From a checkpoint of a small image classifier.
Training: 15700 steps, batches of 128.
Data: trained on simulated stained blood smears, 41.2 epochs.
Rows from block 11, named by matrix and row number. Rows with one number belong to one attention dimension. Each number is 200 + 20 x the weight over the matrix's rms, rounded and kept within 0 to 999. All counts start at 0.
# q: attention query (model.blocks.11.attn.q.weight, 144x160), inputs 80-159
# k: attention key (model.blocks.11.attn.k.weight, 144x160), inputs 80-159
q.88,193,214,205,201,184,197,181,201,213,207,182,184,218,222,173,200,210,189,186,201,200,175,203,184,203,202,199,184,217,191,215,165,203,195,185,189,190,196,213,209,187,197,202,215,206,192,200,198,205,193,189,216,193,205,174,179,196,207,223,184,210,206,211,190,224,219,209,183,216,196,232,206,224,185,211,223,203,210,192,201
q.89,179,184,193,200,216,195,204,199,210,196,217,218,191,221,171,196,210,187,194,188,211,181,211,185,221,201,203,222,199,230,219,198,198,199,212,191,171,200,187,213,199,214,199,201,215,218,208,205,191,217,209,204,203,189,183,209,204,184,218,210,202,204,170,215,192,186,179,198,192,209,196,189,208,204,212,224,213,184,176,187
q.90,188,170,172,213,217,205,214,190,205,211,215,203,196,206,196,196,201,190,232,203,202,201,208,209,196,215,206,201,203,217,213,221,183,220,225,184,180,192,168,193,182,205,203,197,227,215,213,220,202,216,219,185,208,176,211,207,187,194,192,211,206,204,187,222,162,171,166,206,211,205,190,186,209,184,190,183,197,168,202,181
q.91,181,183,185,217,206,192,210,190,199,224,213,195,202,202,183,195,217,192,211,198,205,201,217,203,208,211,203,203,205,212,208,199,194,206,225,191,190,199,197,212,171,208,210,207,213,213,211,225,191,199,218,201,201,186,198,196,182,180,207,211,200,205,186,217,155,182,180,196,208,196,211,192,232,180,195,200,203,183,185,185
q.92,189,212,239,177,195,192,199,219,208,189,204,195,198,208,184,190,226,190,166,197,198,178,215,191,209,190,190,218,196,166,213,176,202,175,187,212,203,196,237,216,200,191,199,207,181,185,196,193,197,200,176,236,197,204,168,172,205,205,230,190,203,213,193,166,231,229,236,180,200,201,225,211,209,206,209,237,200,209,186,203
q.93,179,185,198,206,206,188,199,197,210,211,204,207,191,207,173,189,234,194,196,188,207,192,217,187,223,207,194,208,209,201,212,184,200,196,219,204,182,203,216,225,179,210,213,211,202,212,210,214,191,193,218,211,185,194,168,191,203,178,222,207,196,207,178,198,192,209,192,191,202,209,217,196,234,191,207,216,216,185,167,198
q.94,181,173,221,171,232,189,207,209,199,188,237,216,177,210,184,207,210,186,185,198,196,171,212,194,217,190,217,252,179,190,231,219,192,176,209,199,188,186,182,194,201,200,181,208,201,215,206,208,184,220,208,221,222,182,186,200,199,202,213,207,191,224,177,189,195,180,184,204,180,207,192,197,180,209,208,243,179,159,183,185
q.95,212,218,214,200,181,201,187,202,197,195,178,191,209,189,213,202,201,205,185,205,198,192,194,197,191,196,195,192,200,180,187,191,208,195,180,209,221,203,228,205,207,187,196,205,181,184,195,192,206,179,193,202,194,214,192,185,202,206,202,189,198,199,220,181,218,227,229,191,198,192,215,212,205,200,199,195,199,224,200,213
q.96,212,207,197,209,195,220,197,165,199,188,206,161,195,207,199,201,206,186,229,184,225,193,169,233,201,208,204,192,197,204,198,189,186,189,187,159,198,204,186,189,194,217,195,201,204,195,184,199,185,175,195,190,193,187,214,213,177,202,187,200,193,197,211,182,191,196,209,218,186,181,187,188,189,198,194,192,186,188,219,198
q.97,179,185,190,200,186,193,186,213,196,196,220,204,208,214,194,196,198,205,237,197,193,224,198,231,175,196,193,214,215,170,225,201,186,210,190,213,175,194,230,220,181,224,234,213,218,200,202,179,176,197,190,215,203,211,173,217,218,210,207,191,206,198,215,242,225,223,213,208,223,183,213,209,205,227,190,218,214,206,201,198
q.98,181,171,219,212,238,155,241,220,215,223,186,219,215,218,200,194,208,203,171,211,200,188,214,166,211,175,206,223,198,204,217,220,222,196,246,227,193,178,204,191,220,160,192,203,213,217,252,233,216,239,218,212,219,192,181,202,215,216,225,219,247,234,153,217,188,181,192,153,206,227,209,212,218,201,197,199,218,210,186,190
q.99,172,191,186,204,177,200,199,193,197,214,187,163,195,192,192,224,205,204,219,213,197,192,205,239,219,207,195,186,171,206,200,210,205,193,197,198,176,195,202,193,177,170,221,204,215,214,195,187,207,215,180,193,222,209,193,212,174,200,205,207,211,220,205,192,198,188,203,208,188,154,186,174,202,218,226,190,178,193,181,190
q.100,229,206,212,192,221,193,193,183,174,188,200,193,203,215,210,189,206,199,178,197,200,177,201,189,188,204,192,212,203,192,204,197,211,211,198,196,234,197,200,197,218,204,182,204,174,196,205,211,177,176,226,210,195,186,205,189,228,203,215,189,189,197,188,174,210,198,200,189,203,206,213,224,205,190,169,206,203,203,220,218
q.101,203,213,202,192,188,207,204,195,205,191,187,186,189,190,199,219,213,190,180,192,200,188,189,179,225,205,200,193,188,228,203,182,222,180,204,185,206,198,200,202,206,193,171,195,212,196,193,213,204,190,177,185,193,207,196,181,172,198,209,190,187,207,180,177,190,187,201,203,182,216,200,178,191,204,218,216,184,192,184,195
q.102,186,200,194,193,179,218,204,202,195,197,202,198,189,179,195,213,198,200,210,193,196,211,199,196,218,201,200,188,193,212,208,195,215,176,193,189,188,212,200,211,201,198,184,196,220,199,196,205,217,207,178,174,189,209,178,193,170,196,195,192,192,203,199,201,190,194,200,208,185,187,192,174,193,211,224,226,187,196,173,191
q.103,225,209,209,206,209,213,200,190,186,188,209,214,204,200,214,176,199,198,176,182,202,201,188,174,199,202,204,206,218,200,201,196,201,200,203,187,225,219,191,208,215,218,171,202,186,183,205,216,198,177,218,193,173,192,198,185,212,179,190,191,184,186,186,187,196,206,199,197,207,222,217,212,203,181,181,209,212,202,206,216
q.104,201,201,216,186,224,191,190,168,194,179,193,195,185,234,221,203,224,189,183,207,214,169,189,201,185,207,178,217,192,197,204,190,204,231,189,212,223,181,197,184,216,205,203,201,159,190,202,204,152,176,219,219,209,176,222,199,224,220,222,190,186,211,187,177,211,190,218,185,200,218,194,234,198,188,155,172,194,186,237,198
q.105,198,210,171,161,212,224,167,200,163,207,187,201,142,193,181,239,208,154,203,224,174,182,220,210,197,233,238,192,187,233,207,223,204,176,174,183,212,207,100,194,179,200,191,202,191,214,168,232,189,198,202,164,214,149,228,162,137,181,178,168,149,204,225,175,148,147,133,224,180,174,157,190,148,169,196,188,146,127,217,167
q.106,229,241,182,173,164,256,150,177,182,170,222,184,166,175,206,207,198,193,226,190,204,209,181,225,189,233,201,179,196,200,179,173,172,209,138,170,221,222,187,206,180,245,188,193,175,178,132,169,179,154,173,185,179,201,237,185,186,183,167,174,138,167,255,174,211,214,208,249,193,177,193,184,169,190,199,200,172,184,221,206
q.107,210,212,209,209,192,208,204,214,215,222,191,219,195,166,217,176,203,197,182,198,208,214,204,197,216,193,214,176,208,200,176,199,225,193,199,203,212,219,201,202,206,208,194,187,191,185,194,211,207,193,193,189,167,209,214,172,191,171,179,201,200,189,199,185,177,206,204,196,198,210,208,199,202,170,206,172,194,205,204,193
k.88,177,199,180,199,204,184,197,175,203,193,214,203,185,211,187,197,168,179,218,223,174,212,182,218,214,211,199,221,205,204,187,214,178,196,229,180,144,199,182,161,209,193,203,214,235,222,208,213,205,206,198,200,227,184,191,232,217,206,203,217,204,192,180,230,213,196,172,201,218,232,191,187,196,209,188,189,224,218,186,204
k.89,209,198,225,213,202,210,221,214,191,178,193,186,228,203,204,191,215,210,192,185,222,173,207,178,180,200,208,191,185,201,210,200,189,190,194,214,217,166,213,213,188,213,173,197,179,191,199,188,197,195,208,209,206,200,197,183,187,199,186,194,200,204,219,179,187,213,213,189,186,194,203,202,199,199,195,216,196,191,201,180
k.90,218,195,253,214,203,228,227,230,190,199,203,202,225,188,226,190,252,211,178,164,239,185,215,170,174,184,200,197,178,190,212,189,213,207,175,235,244,176,225,236,185,217,177,171,144,169,199,199,199,188,205,205,169,208,215,160,171,194,188,180,204,216,220,161,174,212,240,176,183,182,209,218,207,184,197,219,179,178,210,164
k.91,200,188,252,218,212,227,225,220,197,202,203,216,215,197,224,183,251,208,176,166,231,176,202,156,168,188,201,195,179,200,215,188,216,212,180,241,242,183,217,232,186,225,175,172,135,183,204,208,188,185,215,201,161,204,208,163,166,187,187,189,200,217,216,170,174,201,231,175,177,212,205,215,209,181,180,226,185,174,201,158
k.92,184,196,156,201,203,178,179,176,208,189,196,193,189,221,179,201,150,186,227,225,181,208,184,234,206,214,205,205,219,209,189,218,181,188,219,166,159,203,175,171,210,199,217,229,254,233,203,195,198,209,208,197,224,182,182,239,225,205,206,217,197,176,182,249,221,192,161,218,213,226,188,194,199,221,183,187,229,223,192,223
k.93,199,185,233,215,214,209,223,210,203,194,199,200,213,219,204,176,211,195,194,187,214,175,195,174,182,191,212,206,184,207,197,208,185,194,215,213,207,174,206,218,190,213,175,187,176,205,216,209,203,197,221,209,193,197,196,191,189,192,188,210,191,200,209,195,191,201,203,181,184,221,196,202,201,187,180,219,205,191,192,170
k.94,224,210,202,218,190,211,198,206,180,191,181,166,234,212,198,204,195,237,203,181,228,186,214,205,175,201,205,165,197,202,206,196,198,183,182,198,226,178,218,215,197,227,190,202,190,196,191,166,194,189,205,204,202,212,193,193,187,204,197,190,201,191,216,190,189,223,218,212,178,183,214,202,210,217,191,207,202,197,203,214
k.95,184,200,170,187,197,176,179,180,213,208,205,216,168,209,189,205,169,181,213,230,169,215,189,222,225,208,197,212,217,205,193,208,196,201,220,181,165,227,179,180,208,183,224,218,239,224,201,209,201,213,200,193,216,190,193,227,219,204,210,217,196,191,180,231,219,191,169,209,215,217,196,189,195,202,201,184,215,214,188,218
k.96,192,210,207,192,191,203,198,191,189,199,173,190,181,199,208,189,205,187,200,197,213,182,208,211,198,216,167,178,194,213,188,201,190,207,200,205,194,193,225,210,198,199,206,198,209,197,201,194,198,201,197,193,196,200,193,202,221,193,203,200,214,211,200,202,220,212,226,189,201,188,197,193,219,200,206,195,201,213,187,184
k.97,198,191,218,219,194,192,227,216,183,235,180,207,243,202,213,181,217,206,200,202,192,169,192,202,204,183,209,168,195,211,198,207,220,222,222,209,199,230,210,204,180,178,207,199,193,205,228,201,207,211,205,192,185,213,208,204,196,187,194,231,235,227,184,195,241,197,212,168,229,203,200,213,213,188,220,182,185,209,198,201
k.98,214,190,171,205,215,202,171,199,216,201,229,201,242,207,180,237,188,227,214,207,186,231,185,212,195,195,263,234,226,159,224,202,230,182,183,203,212,215,131,178,216,215,204,203,188,200,195,222,185,206,210,218,199,169,205,216,170,211,217,179,165,166,190,215,150,175,135,243,193,210,213,216,165,228,186,203,189,176,228,240
k.99,172,201,192,183,198,190,181,182,207,197,192,196,169,207,205,212,220,181,206,208,201,183,196,219,187,223,201,174,200,201,223,202,200,209,186,198,200,200,193,194,195,194,199,209,208,203,187,220,184,189,201,193,206,186,203,192,216,203,230,191,187,219,186,202,192,189,198,184,207,205,209,192,198,186,182,191,193,190,191,181
k.100,228,209,195,219,198,205,212,214,204,212,197,190,233,200,196,204,187,218,213,194,203,198,195,196,205,172,210,209,207,207,178,194,196,192,210,192,211,203,203,192,194,206,216,193,193,203,218,188,207,205,207,208,198,213,202,216,182,206,182,204,208,190,213,201,208,199,198,215,193,198,191,206,200,217,210,196,210,211,219,225
k.101,205,204,195,188,196,203,185,195,198,179,208,192,177,207,196,208,204,189,192,204,202,211,212,199,186,215,200,207,210,189,207,197,199,199,187,209,205,187,201,202,211,208,195,191,200,196,179,219,203,194,189,219,207,203,204,192,197,210,217,188,183,192,204,201,186,205,194,203,204,197,214,203,199,192,199,203,202,199,198,197
k.102,194,201,209,189,195,187,189,194,197,186,215,210,171,209,201,202,208,183,189,204,198,205,212,201,208,219,195,198,204,190,203,194,201,202,194,201,190,187,198,207,208,194,186,208,196,196,184,225,199,191,187,211,202,202,204,188,202,203,217,194,194,200,194,197,199,205,201,195,205,197,220,198,202,178,208,197,198,208,187,189
k.103,226,207,210,204,192,212,207,216,191,194,206,217,219,198,196,191,186,211,201,189,207,215,203,186,209,192,193,221,199,204,168,192,198,193,205,205,205,192,205,205,207,212,201,185,185,193,202,192,210,202,189,211,194,214,199,200,190,203,175,204,207,181,222,196,206,210,213,222,190,196,194,206,199,206,220,207,210,212,212,211
k.104,230,209,186,221,205,205,198,197,208,217,191,180,240,186,198,201,181,234,225,196,203,203,180,216,182,165,204,201,206,198,189,207,194,192,206,196,214,204,198,187,199,213,220,198,213,202,220,175,207,211,218,194,203,206,196,221,194,207,187,200,208,189,197,209,195,203,187,224,192,211,195,194,199,228,190,189,213,211,217,240
k.105,176,223,185,134,186,186,166,180,209,136,199,198,129,205,149,207,144,180,178,203,193,216,244,171,262,227,199,228,212,202,186,197,163,168,192,211,136,172,190,237,210,209,169,237,261,217,161,162,232,204,184,197,228,195,170,187,213,189,206,187,173,174,225,213,186,229,165,228,183,205,216,149,209,211,233,239,226,231,145,200
k.106,181,206,228,191,184,202,222,200,186,194,172,198,155,188,218,163,211,176,186,194,216,175,219,187,212,201,132,176,179,239,177,201,171,212,218,199,181,182,273,226,188,187,195,200,212,200,208,172,221,195,188,185,201,232,192,177,227,186,177,214,235,228,216,185,240,231,266,158,201,189,184,181,237,177,219,199,212,226,166,159
k.107,212,206,193,184,204,208,187,191,190,180,211,202,174,189,205,204,188,200,186,197,204,220,209,201,183,211,192,222,196,183,197,197,198,195,185,191,211,192,204,202,220,216,191,197,186,193,183,200,196,187,197,209,204,192,204,186,204,199,197,186,186,182,209,194,180,203,210,223,180,194,207,202,185,193,189,207,195,183,205,190